{
  "encoder_arch": "mlp_mixer",
  "model": "image captioner",
  "dataset": "simulated stained blood smears",
  "train_examples": 195000,
  "image_size": 32,
  "crop_scale_min": 1,
  "horizontal_flip": true,
  "tokenizer": "word",
  "vocab_size": 32,
  "encoder_norm": "layernorm",
  "encoder_norm_position": "pre",
  "encoder_activation": "gelu",
  "encoder_mlp_ratio": 4,
  "encoder_layer_scale_init": 0.1,
  "encoder_parallel_block": false,
  "encoder_inner_norm": false,
  "encoder_drop_path": 0.05,
  "encoder_patch_size": [4, 4],
  "encoder_conv_stem": false,
  "encoder_layers": 16,
  "encoder_width": 256,
  "fusion": "prefix",
  "decoder_width": 192,
  "decoder_layers": 12,
  "decoder_norm": "layernorm",
  "decoder_norm_position": "pre",
  "decoder_activation": "relu",
  "decoder_mlp_ratio": 2,
  "decoder_head_dim": 32,
  "decoder_fused_qkv": true,
  "decoder_bias": "none",
  "decoder_qk_norm": true,
  "decoder_parallel_block": false,
  "decoder_inner_norm": false,
  "decoder_drop_path": 0.05,
  "decoder_positions": "learned",
  "decoder_prefix_bidirectional": false,
  "decoder_connector": "mlp",
  "decoder_tie_embeddings": false,
  "init": "trunc_normal_002",
  "residual_init": "scaled_by_depth",
  "optimizer": "ademamix",
  "lr": 0.0006,
  "beta1": 0.8,
  "beta2": 0.999,
  "eps": 1e-10,
  "beta3": 0.9995,
  "alpha": 4,
  "grad_clip": 3.0,
  "steps": 7400,
  "batch_size": 192,
  "epochs": 7.3,
  "lr_schedule": "cosine",
  "final_lr_fraction": 0.05,
  "warmup_steps": 140,
  "weight_decay": 0.3
}
Rows from block 3 of the image encoder of a small image captioner, named by matrix and row number. Rows with one number belong to one neuron. Each number is 500 + 25 x the weight over its row's rms, rounded and kept within 0 to 999. All counts start at 0. Numbers have three digits each.
After each neuron's rows are labels from the 100 images, of 14976, where the neuron reaches its highest value: "responds to" is what is common among them. Only what is clearly more common there than usual is listed. The data: simulated stained blood smears. In brackets: how many of the 100, against the usual share in percent.
# fc1: MLP up (encoder.blocks.3.mlp.fc1.weight, 1024x256), inputs 192-255
# fc2: MLP down (encoder.blocks.3.mlp.fc2.weight, 256x1024, transposed), outputs 192-255

fc1.398:484497482481472498489475505516524523542507557468569502498495499492464476492506484499485493515483453463469474490518527524523500493527519493517499486490489472485492502579513485499469543509505508
fc2.398:505482534510494516483496509504424519515519484515472502504501478446516444507504464470496507515485510533521481522525514492493522546532457516480499488499482525500500478491529527535480524498493509
responds to: kidney-shaped nucleus (40 vs 14.4); lobed nucleus (39 vs 13.9)

fc1.609:518516477492492515511487499455544465481476511550547477499472532526508502514505517488529504495499504498529497469520538538498461507474560471513449469535477476462487464513509492461475457493545513
fc2.609:504470501469510466480495487470501492472482460521473512514497493481520456510506478484490471507542540513514490492498478502510498541494488515467513520503480563519501526461482494538477496492471525
responds to: dark grains (35 vs 13.9); two lobes with orange grains (32 vs 14.2)

fc1.687:483524491496478509513527428502509522504508510529517493480422504483501493488477503477504537519501470519516465504533527480525509506494520423509482467478496471494481453522507504512506548474506475
fc2.687:492491519510514501548483486464449516544512536537493494431521477510480468513467499485534519508485479540486571492501462434495474479518459498477481506459542463477488534479537555547506496521534502
responds to: round nucleus (71 vs 14.8)

fc1.458:485490456484473526472468511463533516478511549485508480487472508506493504497547499458516497493500498467527506478481546522483471547466535480517455491484521483488498459555521480487516509518531492
fc2.458:492515494481476530466493503458513533545513463509442490502486499440481472516476471483495490527503495460536509521499551512528510512518479501509485455494483521493506473499509503480491475481503513
responds to: kidney-shaped nucleus (72 vs 14.4); crowded (66 vs 40.3)

fc1.147:518529494477522477526507483471542534484510495515567534529470509518492522503482466549495495537549513511517493515539520508484469544505507479462435493550508526513487485468464521440513493487503489
fc2.147:505506489524444490483507514519497509487468457508505473525478516542492561501495505511490509475506469507501492498470518551485457501497503499497470500500477526554494488493485433490503501510531502
responds to: crowded (72 vs 40.3); round nucleus (35 vs 14.8); discs (33 vs 14.7)

fc1.578:472484459473533486516480499483532507496506498498541488518482519509465543519510499476495501502501488500523505486500467535488467526476512491499474516529496476484487510483504487475547472563577521
fc2.578:493493539505476498477516506482498483509502477518492575518557516474485464526477529504463469535456475453507493505500515547510504491550491493489515492522453522498520503516560538490483481484458531
responds to: two lobes with orange grains (37 vs 14.2)

fc1.516:537497488490501513519470548498568506552484543522504528486520495505477517498513481495515526475486492477493520511493511500494464533486512495485466492564509446475505493510493503533463447514511503
fc2.516:503525490533526487453550503513501473432486474530527534523480486479496486512519517524430469504491495510504481528469487524500514514540480509515538515512499491547517495473501470432523488488483509
responds to: crescents (32 vs 13.9)

fc1.424:503492498522498487484472542514500480502493509511449496488506501521472477475488493534565499477485525499490532508471519488508477529515431510455440521484527496500537508501496485538486511518521451
fc2.424:463518545505513547502488476465478519478491496487498498468473483488539548528482491485430493497517498538504489528504500499481533472497525506480506519462531502533463463496466523494499514507501496
responds to: ovals (43 vs 14.3)

fc1.596:491553475535527489526537468494494517530483543524487492507479511489484479465471530515550526454502492486504525508483553465472490494480498472456459514460532467482508440525510505510524480476545479
fc2.596:530501469473434461473537526492469492522528523498484481513483510501521510471541515499536509494481421471507522501489522530500549538566499491517542503502520525527502567469469451482510508493507479
responds to: teardrops (36 vs 14.2)

fc1.131:514505444504539500517518530514542508438538521491507534533492527485462509479493518560489487537508522488515513510489472486509528496506504493509504536538528489475509515502525495505498524454477437
fc2.131:489509476477503546508501491441513447475522477546491498505496517440515491489543530505523520504502465484541523440521513495485456523527521454523487500529496531480498475501538516502510484477506483
responds to: discs (41 vs 14.7); dark grains (35 vs 13.9)

fc1.132:527556469501491502479550522494520508477503511488494506522492481506487510454459509552514535516521485493541499493468490483515532483522507476512523517494512481514518503523510477508506506466511462
fc2.132:471575504519470560478508513459494481460511450506516508517468471481540487461514499498493526519483459486532513503491522505456512527521499508513530495493536496443507489500509498487510479543553499
responds to: ovals (54 vs 14.3)

fc1.252:528492484458457494525508522493516537477542512472538522529475533485483506491509492512515504544529475469497483514500498514510485493516530450534504484509474474528506510536464507481538547487504480
fc2.252:526511500494463558508495497478490534561499527521501481493459454457544470474476482473522516541536485517531502515505483490496493546533481474490508456469510490484491488508505518512504508518532500
responds to: lobed nucleus (41 vs 13.9)

fc1.107:497505483493504537508477540500534505491507504501520487496466494512507470484499473480529504513468475469523487504483540528503508500479505489520467485492512454496499482527524504490455495504530493
fc2.107:528502549559468482499482517571468486507503475507474478500494496552473519492479499509517500496466524544493524487450465480506471507470451482472509540461510507500504540464492491516522525535527489
responds to: platelets (79 vs 50.1)

fc1.209:511476470470477502548501490482531535501509521538558548499464499495512552518502447511492512573505487489501475522479494493476481531508506461505460492513516469480509464539469500518479559522530499
fc2.209:498510494519513530501544514509504547500489436522517465506476460537489504497483493480532509528494525505504507497484478503501403512488510484488482508480544517520479462509514499481511484509541510
responds to: dark grains (45 vs 13.9); band-shaped nucleus (35 vs 14.3)

fc1.607:532513483477530504548535522490504490489498520549549593510496531542498521463481466516501521506514508497503500524510499492470496519461525498503445492562503514479534470488490523480491468461509531
fc2.607:509487495469450471485502534478504486478479486528478538526484509467448512503506519516487456496523497489523469474485488531492500580524484470537505495515483543515522475511505494493489502480483516
responds to: crescents (72 vs 13.9)

fc1.25:489507508472484501511483546507477543500521503472496534508482464456482486466452480505459496512480499535514486506477485460527551521488486535456516473504488481517515513504529472500530507505495472
fc2.25:481510517505532491488496521486534483461519490480473488517548536504546498512558562506509478495542505465503530470483480552515521493484538510500525541502519538505456549496495528484505486524476466
responds to: crescents (53 vs 13.9)

fc1.254:526493476481466499506475487470528455493482510514502505514482505506499486505466498504524525527499498480539502482501515523471508517442520478515491490504473464453538468524529467523442526459525510
fc2.254:536498498483510451518506529451483474524496446535551527521503518491450516508481492518505480482498506475522492499521449507513509534478494480493492498519462568454496548497505482517498478493485488
responds to: band-shaped nucleus (56 vs 14.3)

fc1.520:544496469511497469482551538489553495477498504504497543521496560497506544485539512544527505463546523473501535467508513507445479552498521473540476550539518519516512488508470499494478485477506469
fc2.520:465524509513496498526537514475448490447496463518496532504490505511504534500513520535471498451504471498489522517506446516466549489528481481485536537476502555539485509493484498509549491502485488
responds to: target cells (83 vs 14.6)

fc1.718:517499471466522501514493499481495490493464547505535524467500548528498578505492485494489499501523494523501514487556451506493492494478551471524503491545485464473503532506513484514460488468495509
fc2.718:497535497472471541501516469453501455501488486558508485493500508497485476478483516544474520505472452468498489462501578513469501504501524470518505478533487527477522479523548492507472487477496529
responds to: crescents (82 vs 13.9)

fc1.323:505420468496507511488503526495538477544482518475454492496464532496523475458501522495575470507474464479491514485468533519495490539508456481452465477481543486460548494501498493491505500492511489
fc2.323:492456538509521541523531509509474500507496465498485506507517475495510501505480521484454474509426527546527487487505476489474462530526508493535501529456523505525497450493516611497494491482473503
responds to: kidney-shaped nucleus (43 vs 14.4)

fc1.170:506500481474516499505505518479496487466521538495526531488525503494474508507490504480496494504485470478497507485487487490485528552458574514546531520535504501450501530505519466496504501465527496
fc2.170:480510509459504501506454465504500516536507541501497496497517508453434494483478487502465517503476481492479484468492519462544514506470498523477533487532522492466477496523539477525500487488488508
responds to: dark grains (39 vs 13.9)

fc1.32:505527491503496490490453502523510489494502481483499523450539487531468479542461504521492510509473503473433510509518489506503473476511498529524551514523512484427526523475504497507468478506466435
fc2.32:516492496490566481517508497479524500517499490527500512491522476514521459496427504541481475537474504489496511509509524498495493472542482505500492525558507508487508522520531512481473522529477519
responds to: target cells (37 vs 14.6)

fc1.470:503506503465516510493501480474490515494506525520509520466474482455507484509455497519493494513480480531533492503554495493533529507536483505467498448547480467508524468464500496449523477506518522
fc2.470:507487517469552483536511494480502523465483476533464542495505526541499484515529468475490473512475492499437506516481465488538493477461499497500485506500522481479501520482514490547494501500536507
responds to: band-shaped nucleus (36 vs 14.3)

fc1.60:519540470522519490497544502462565510499477513487509534520518485510512518454469518553483509505543506481480520508477476486504520507531487491502518516493519488491535518500487510499502484488510495
fc2.60:509550492533462552481487488511526487516472454497505469525498516481498531513505509532492538476547456489506488490502517523463472460503502485544521463501482506489529456527484518512494496505503497
responds to: spiky cells (49 vs 14.3)

fc1.373:490524481482507496497506557493524520514493528508518550510507483478469504469443522524529515484477478480466487492494513478528482539524502504492498529535487488486509515492510479486522488503522472
fc2.373:516516484512549520542548496518533474470504504497504532522526535532523530508521504522490492499506493490479483514497498504472546474520522481547515501516551487463495515533477482506498498479509494
responds to: teardrops (44 vs 14.2)

fc1.340:496435428504516503536505470477481482475515546508493533537497529464469499525570524467529481508487526455519508505478510492494489489474513494509449502509525495485507444503520501517553488460516490
fc2.340:509458478465491562538476457457507479506508451565509493491489510464469496489522478475503478504474514483517513497523530525525468527464510489528463484500471518493478454508530525508496498477489494
responds to: target cells (40 vs 14.6)

fc1.422:511496465458524519541558482470542511527448520510509496497460501499535519482507510498515488506510478502542495504502513505516507483504535483489488449507502479537477486488466505457532457526515525
fc2.422:514539529508487534483506466495543515489492494547515485523489488517534523526512499527489515489538490495496498520471527557488491475480506467552508451485474476455497491490507494471504500516513507
responds to: kidney-shaped nucleus (90 vs 14.4)

fc1.585:456485456428480516479479515476494514487532562483521495473522527458511480484535509479465486491504474474513510496532508529510506526502512498520527504527479485504477495523498513483537479522504486
fc2.585:473523519486513503472482520497492503516502501495496506528544516473457435532506516478463452459507501452499467470498520509514514512522502537468516485524453524503503490506542531491505474504480508
responds to: teardrops (32 vs 14.2)

fc1.165:506437465461530512525499491458522475477521525512486519526465530481533485491575536500509444474471505440512511504508555537500485516501511469488477481520505494495486470490527515490536466487520468
fc2.165:522475480515506506483540519509497492525517457488505517497522502480488480502478499499506458527446527489520495528514499510498464506537477496546478491504480464518529460504514532478488509454475519
responds to: target cells (37 vs 14.6)

fc1.504:530528479499502487518508483502548515502481501540535490522501492533472529454490496562514546487502477497506498487489515473467486528512507453504505532459526480520522484513483499516511529509518481
fc2.504:524529534534490501454534527531414505507495505505505511502513487478478479547552534488487479478460492481474464498494480470473502521523470525528546502475497506476528504485504434500507529457473507
responds to: ovals (43 vs 14.3)

fc1.158:477520515500479510521485537504496518464546487485509497502460483475502466496496466515488495529480472487493485529511524502513483483533458470475480467516465467535503469524491507501521563513525456
fc2.158:500476511486491531530469489475477503512515514524480501480514491474522489496492460514515538495517494531518500524521490493496498467537446493499453475492496482502544484492511542571481531506505491
responds to: round nucleus (77 vs 14.8)

fc1.634:501485491454468496491494486491488509518470508493538521442515470492545464522484469461526475558488490483502482535521476474519498507552472512497525420494460492494512472519497530492487504526505531
fc2.634:491525492506539526519464493512516526537471473508487527533519510529486494534508493475476506543474532484493498447489456486499456521497504469526449489492533473482506473490485530521488494538533509
responds to: target cells (89 vs 14.6)

fc1.715:493527505508540493499510474483539464480521519482505519485533511513535519484442510533491528525510467491477498494497498470492511548468549499516527471512487511420531499506519508518461480480515534
fc2.715:502539502512531504484484446496524501488502462518509504517512510508458496508476497550464525523498525481502479510505511508516502450487473483529524474523508500457515466553533470512469502479449488
responds to: platelets (89 vs 50.1)

fc1.527:505502486487529533536493481432539507487469535536478532488478505503482537476488510489495505476498485483513497471473530490489541545448537496500488505496525497479489452527527511492490459476531511
fc2.527:499520492464511514486527487512526504486499483522491485507488517527477540501560489491486491502503445458482478516444488540543511536504488516519546466500520523498493514508485425493531487485536487
responds to: round nucleus (84 vs 14.8)

fc1.187:527503485497522514467518495493562519529500490492483510524484504469512519484490530511536543513494490490527485483483544472559510533522526473534509522544529505484499499494506453498515481464497457
fc2.187:520510539481505519479513488506538523512513470495448453485505507501510517488498496517490483490535450524461526496462508524503525482517484484516517487486531486493493557516517465497495522505547490
responds to: two lobes with orange grains (66 vs 14.2)

fc1.190:545469464502512499522478503448539503465455496500498578526502549497475547505522519516505461511545527468498522479517487500493487525491507480478442528526544506487487462510462518471517473477517516
fc2.190:489484477473520523529525499481487494495471529533498531491497546486436515486528507530464476459506478460486517516498494482499516508495502540514488498519491529520485486478483526511508480468511516
responds to: discs (64 vs 14.7)

fc1.688:519467468482525504487512544509547462506508486532435517482503526513509471493481516539549463477481507472493512486476541504517508539469478519453450473518533518475521497490518495482481445513554479
fc2.688:489461527483501479550454467489465519483475497486536520486505494471502522536512496454445480507484524544491497473531428500526508487494515496500501532479482506515448515472486513535511544475445495
responds to: two lobes with orange grains (37 vs 14.2)

fc1.173:493534478480489499469505466494556513514511509511502513487498492494488523463449476534510546522476489495522493499485540465513519517509502489524520468543503495460528485516535468503461497469516504
fc2.173:509513508539522484521554490468505525538512471520444511518478477519523503450455507496551537479519499532502517529492514458483546507526455515458485518463576521481497528489490470530489500521509487
responds to: two lobes with orange grains (38 vs 14.2)

fc1.654:495523503490522506524481512491537491448532483499527563512518509460508496515477485542461499541491512483507484534495478486508507502462487518505506487561477503463502488487530550471499442499487525
fc2.654:493480553506523469506503477508475497535480487500531472493528493502523438511506534468482475517471507500501496467531529520549472478532512526494513487531466490506450516472503494450505468504476520
responds to: discs (33 vs 14.7)

fc1.321:487479483469520487505487553502490479499496494519477497480501486500482428468491523498560481480485508472488499498476528485521471559492467529446455494507498495487514513491505480508516487521549451
fc2.321:464513525512538539522491484479494509458489499487516501491491479488551538553506495469434491514505514551509477514505470510488509459507532498499503527479517500533475457498463542493507504499490495
responds to: teardrops (38 vs 14.2)

fc1.27:481462465482481490510497485480480502497526505497491514478476498458431488496480502519546492529511485498511507500487480480548506513498476484473492466482489474502538484518488494540545555475543527
fc2.27:474498541483511519509471454476474525497515497528473490493481496500517506524478488460486507504485517546499501484525505487513489474461512492461491519469531522527453457487496504520491504524498485
responds to: two lobes with orange grains (34 vs 14.2)

fc1.182:508533501500462502495507535470504490478500514521560527490497529514493505486497491508515506495507478482498512474525539524474488518452546465523442498510474520505508483535489507474494470483509531
fc2.182:469483475460452474457479498505544513472505483495466486507507511498527486496541496504516504498541520492504518462474512537498464532500498496505537520524498534535486505511497524506496498508487492
responds to: dark grains (42 vs 13.9)

fc1.220:534501450483510492492548544489547521477536538493463518506511538486511541435513500546508506496519522466534521524477485491472494505525492499528509538536525499528528493498482505485459504501485451
fc2.220:516499540515504443521519468496445510497489427538511505529522518527506537521500495505492530488539513546476499500519461490489531505501492477492526534511497576542472525471467479512523506503467504
responds to: ovals (47 vs 14.3); target cells (34 vs 14.6)

fc1.586:472496459473531513544510498495504551496492528520498529449463506491453490470492507478537485480486495502477535487494515475521499515496517489450438511486512476518473479479497498522528493496570477
fc2.586:510516507533532505522500526468508514450478451524469508526510479501534487502485468510486527495521514533556483534478489473487535496513478517475485515488519532514510465484499518504517498493502491
responds to: teardrops (64 vs 14.2)

fc1.175:528502450492504477470513568508550481457516527488486533507495549476492493453538539533553469457518544461513526494492493507472455530482502493522476550540513516515515493510505502483518481486517441
fc2.175:458516537494495527534519497481437476462507504508521531499486471499542532507495497488431517489483471538515483516509459523461569497540501505472518532478484519549478521475459504508532502500500494
responds to: target cells (69 vs 14.6)

fc1.183:506518461468531519501503551495536500488512524508505505488492468493480488474481466488524515523471503486521503502493490480535462534506479499516480492539481447504528496520532482480524533516533456
fc2.183:495492497492513494526567488501497539484527509486490478513506477509543509512511489455505492510565496494487481510504497499482515504512531476502523508484550531474449517505473483496457506518480513
responds to: discs (35 vs 14.7)

fc1.154:483468496448496483520486464504480504512486558490531504446502505523479539512517484464505480483506512529474531482545461514507458488489515507532497513517470473506491515515493491533479549501491501
fc2.154:522548501494473498496525474469470448521491471544528482498501496495515465484485519537490529500466457492514493461537550507464513490553515478510501497527454509481523523502533469529487511477485511
responds to: crescents (82 vs 13.9)

fc1.565:515518456509529488560541507504471491507473512538529590520479514492448508496489529526521504522484514496509473513528489465504499479501496482498443490546487504478537490488519494511526450432494531
fc2.565:521469497460472503490512495478516444499554475526469539521501548461494526491516487539470498511516500478537469480492519533508520519480505461556502484539473546526526474512503499531464513463485513
responds to: two lobes with orange grains (33 vs 14.2)

fc1.648:506520480478522505511507534462494489471514561475520522491519547488489510504445498492537506525506472482495512484508485502485535527439553488520507483528499495454519501523518519491460464448495539
fc2.648:475515567471531491485500490521515506460514496510499516522519484505469464500512495516463485469478525465470444502452526499510510545469484559481524508514500506469485490533525479508499494499473491
responds to: dark grains (41 vs 13.9); lobed nucleus (35 vs 13.9)

fc1.161:504495503473508493510502528461510512466502502531525532502494473475485476488472473482487480513486523509533472507496480482505546561433520529479505487500493506475517494495511490480544470496528528
fc2.161:464508517489545485500498507535485563521502517520479486498520493493477488517511514480483524503501503494490479503495444506549504506485503553489529514514511503510449516474501490494515479508485496
responds to: round nucleus (43 vs 14.8)

fc1.297:474541506490513482499541532483496494483515506515532519526479475436475486454499524502492531480467517491559486506499506495483500570493499505490494513537443499498516492487527445479563502515535427
fc2.297:456467478472506552509500470488478511481516524543477494486483493473514491507547529440500485509480469505510515472495474549503467512496541467499502538501518513529435490486524507497542502509506479
responds to: discs (39 vs 14.7); crescents (36 vs 13.9)

fc1.611:538459475500501501519521453476514487547425494552471524509469514500501489502501545484544509481476521505525502493496536512507491494519508478469425477489512477502514474484512441500524478471525500
fc2.611:552464505476490478519505462481466441559489461526506495524514551476469494517503517524511468516495516508468500476538506505538476487514494477523496472520449538495502517485485500536481516479470515
responds to: spiky cells (38 vs 14.3); band-shaped nucleus (32 vs 14.3)

fc1.303:506459490466500511487473471469523524487497537527484514464472474504501502498498477496513497524489482506552513557488493505522503540487463523448462438483514471534523437492518498485516477526529480
fc2.303:505499476486517487484548538505513543512520440480521524524472487521439505452512469453527467519472488489492493527460490516538437511493489511528467497500530509505491504536474470481514510526537490
responds to: crescents (53 vs 13.9)

fc1.499:500530446537494509470502522506553491480507500495491484486504487538505454449477508524538495500487507457498538484480529486525468500485470480471473502483507484513540492524527493513476503499540465
fc2.499:477505554501483514519477492494449513478491488485512518505493485469525545532509502460427501488492472544511466491521496501474547486517517503490520514471519516526476475480475520503509512497485500
responds to: platelets (76 vs 50.1); crescents (32 vs 13.9)

fc1.627:522514436491507505548551492474541492501461523517516530479479516518507539463495506501533519512509493494504530476504509488489498491506533422512487504519508466477507484500495483480482483452520508
fc2.627:517479550471506458482504492519503514487498466530466494507516495518510497515497505539486517492546494538471494526500478523517531529469452495488528496513500552520501540464487462503517517501488482
responds to: round nucleus (67 vs 14.8)

fc1.91:478526466477497493530511507515540547462486556492514544500457478486478481467507499513501519474504503475537494521478503453545498482479459488480465525513503488526519475527519497502561480511527489
fc2.91:529516482525520554490522565513541505509480435486499478528514492523512506487472475511494523525475475512528481513468484509459449496522488508510474511514507494566528469521484515473503488522554495
responds to: small spheres (34 vs 14)

fc1.179:501482496496476498473480464462531508491525550502464496461486503518527505438469490507500501512530506520517506504489517522494533529467492481467497506463539454499521474525495473509466557470522447
fc2.179:488485516501502504528508519450456533490506487531488543501467478493501519494484470453517500446508515530527485544504493474479524540494478510467458509440534532517505468496488518513526525519504485
responds to: ovals (52 vs 14.3)

fc1.126:494475498517531516477478510501489499473538527450472515516459505461493495498487488494523496525501527479556525500512506495491507514561456471462460485498537478508503471512481528477503500508529465
fc2.126:523462513474509534489515530514542506527498471499500520500489497506488500477464503528488484508466521516480452499459466515491442532482507505498456511498491487535544495496498508490488517470534510
responds to: spiky cells (32 vs 14.3)

fc1.180:527476460482530518519475526470572480475502521527526535523503503506505480491475458519514498517506513509495501511503522489485497547420502492499460490526507482438542462524512502520428506460522513
fc2.180:507519488527553471518538531468467489490492473514523525501520489503462487488494527456515472508436530483533511503513471488495474530538476483508514537509518478468481514498536513472529486485458510
responds to: platelets (77 vs 50.1)

fc1.357:487481464503511508492480563500522496516483503509460496471490505510458483462490498516558476472471502483472547470464556506513470527503435500432432515496562505494522515511511472507489480521555452
fc2.357:474497537512514520512481457479476510464496484491539508475493477485522527533481497482413475520493499548489492516525475502493532460505520509494523516473512497523465470493481530487506530494476501
responds to: ovals (35 vs 14.3); small spheres (32 vs 14)

fc1.571:490506496449514504514496521479540479471501536512536517491499482520526492478464469511516527549494512488529456522513496495495505508437520493510517466552482492475507509513520509520437482481526513
fc2.571:505523481523550526484528537518539509499500448497554497503528472541492472505470491481511490522441526483518481518495498512485453509507499500530481498509506445488523488542516502455483492504501515
responds to: crowded (67 vs 40.3); crescents (53 vs 13.9)

fc1.265:479518505481494513498467519496551512492500509488541478467526506544502528487497489512489496527518475503483537478500457525504448497495531487530521489536482471508472538504483514464490480522492513
fc2.265:520532482494513486520550486503494457524497453565529512532493526507465506513489537546492514503495486469479489482538538511484515479522523474519507498557474561492478519487503466464500479476476511
responds to: teardrops (49 vs 14.2); ovals (37 vs 14.3)

fc1.67:508509489489487485473475542483512465466481508517553510501514482500486427491499494480517480490491504442524495533491516515462498556496509550532478516506477490467530506550533480464482500518514484
fc2.67:476519516513495471492466485508465493499501489522506484494496490504479527518492483479495509471495523536512483486486446502519481505470472530463521504472481544501491504468475475544494496507480517
responds to: lobed nucleus (43 vs 13.9)

fc1.662:516527521495457500473451521488478484495525518498549478481519514475472455491450484495500518513498509507514480481526520506510504503459501482509487484488470472494525470540527486505443550456509491
fc2.662:520531487479498484516472498465508514517514488513508495531510518483470514489481480493522505472530472469483493487492485482511487552488518504487503501516501556451484517558519508525481451522497512
responds to: band-shaped nucleus (34 vs 14.3)

fc1.102:516489456452515528488516566488539505519491520525541528512486517490495442492533460514539516493466495455495489521510518507482491512513494496536482499513514463487512509534525473461476523478499488
fc2.102:492531512537474475501510516510446518506489507469508487511519469480483518534481512483463490483506508481503491512502468476454516503484481521526567504487481496469486497450494463489513498517469528
responds to: round nucleus (64 vs 14.8)

fc1.383:497510537511484513524474455473467506510454510504518466471476479495511470488449492466495518511486494536517480504557532502500519492490502491446480439473463473463495463531517473498507508498502495
fc2.383:479518515490580497532493539514497513511512452528482527542540513472452455503481509509482499482479487500503462486457477477536494494524471514469496500500502508515492507507507559526496472518504494
responds to: band-shaped nucleus (32 vs 14.3)

fc1.329:514511476493517469541529538464484504464531513487575524555464518452455527507532504514470481520533512499523455525518442502483506519521521495514476517524462489510508468514499516493596529476486444
fc2.329:498528532489493538511502479495515474469501477547474472491458487509511498483495500497511514512477482523495492478480534490500488530477518458418479517487538503516458510480517456502522491541575483
responds to: band-shaped nucleus (46 vs 14.3); two lobes with orange grains (45 vs 14.2)

fc1.337:494492461492491496510492494504516469489513514481503508481506474501470462474490509523539517525483502471511526498498481493515455499493468504512518471519467479482564526527531488543490546508520506
fc2.337:466544534498521550504501470461502478462489474533509513497473470483549550533486486481451497499475510531529465506494536507491543485492526503477507519479529522509463472488494510492503478497505515
responds to: kidney-shaped nucleus (42 vs 14.4); crescents (37 vs 13.9)

fc1.164:480489480468489504469468514471497486476524504502527490471503467476497453519450475482511476541504475507525512513537479516495491512492482523524498456509409493469508487520520532510535488528504543
fc2.164:486469541475525513490466514485500473514507472515493534518539516515511457518495504471461480517450525484493491479503489547518490495491497516497501522494481529492495519519522549544492485507484503
responds to: band-shaped nucleus (35 vs 14.3); lobed nucleus (32 vs 13.9)

fc1.87:505536512491462492513487533462477482465503501506498496484501510468484473484456507487525508502523498508522479511510467497488535523423523498456494506472446477494519471516492520519509514490536488
fc2.87:499537529484521460495488512509504502479517450542522489500540508539477478513510473500498528480513490506468472516497495523518502494463474506492517491518501544500500508528511472511491499500516477
responds to: band-shaped nucleus (40 vs 14.3); lobed nucleus (39 vs 13.9)

fc1.320:493532461489515478524508526512520483471491507457546503492519493517469507473457509518489514518491487494458522512515487509480501458552481462493523518511490508497496488498513486496507495477473439
fc2.320:500505510517482519481533531505480511511506496490490523513462465468511404477455517543478484535514495491519479482517502463461471563522497519488523500509515512471500484488519537471503512496495530
responds to: round nucleus (59 vs 14.8); kidney-shaped nucleus (41 vs 14.4)

fc1.374:505530475514538501506528486474574526504455529491512536488506485518523503469466516533481518509517484484479531510481499497494518540523530486494508495504524491459500509522500497488502497495517493
fc2.374:510546498547446576484472488499522502511457480514479470510474512488495517514504514528509515506543453486525501476485522503474460473497511479541502464486510494468513445513494533501486494523523514
responds to: spiky cells (66 vs 14.3)

fc1.433:530554506459498508504521511478513540465540534532522547513485524477535483477465472531483489524504502512505499503509510498480511521434524509467483511524511490516467488471516527519492476458515481
fc2.433:471539530528495475475500550504471493502511501502518573513495497497485483506484533487480498515461524492531474469510458523485481523539489488523534516514492481482543482493499520467512503481476513
responds to: two lobes with orange grains (44 vs 14.2); target cells (36 vs 14.6)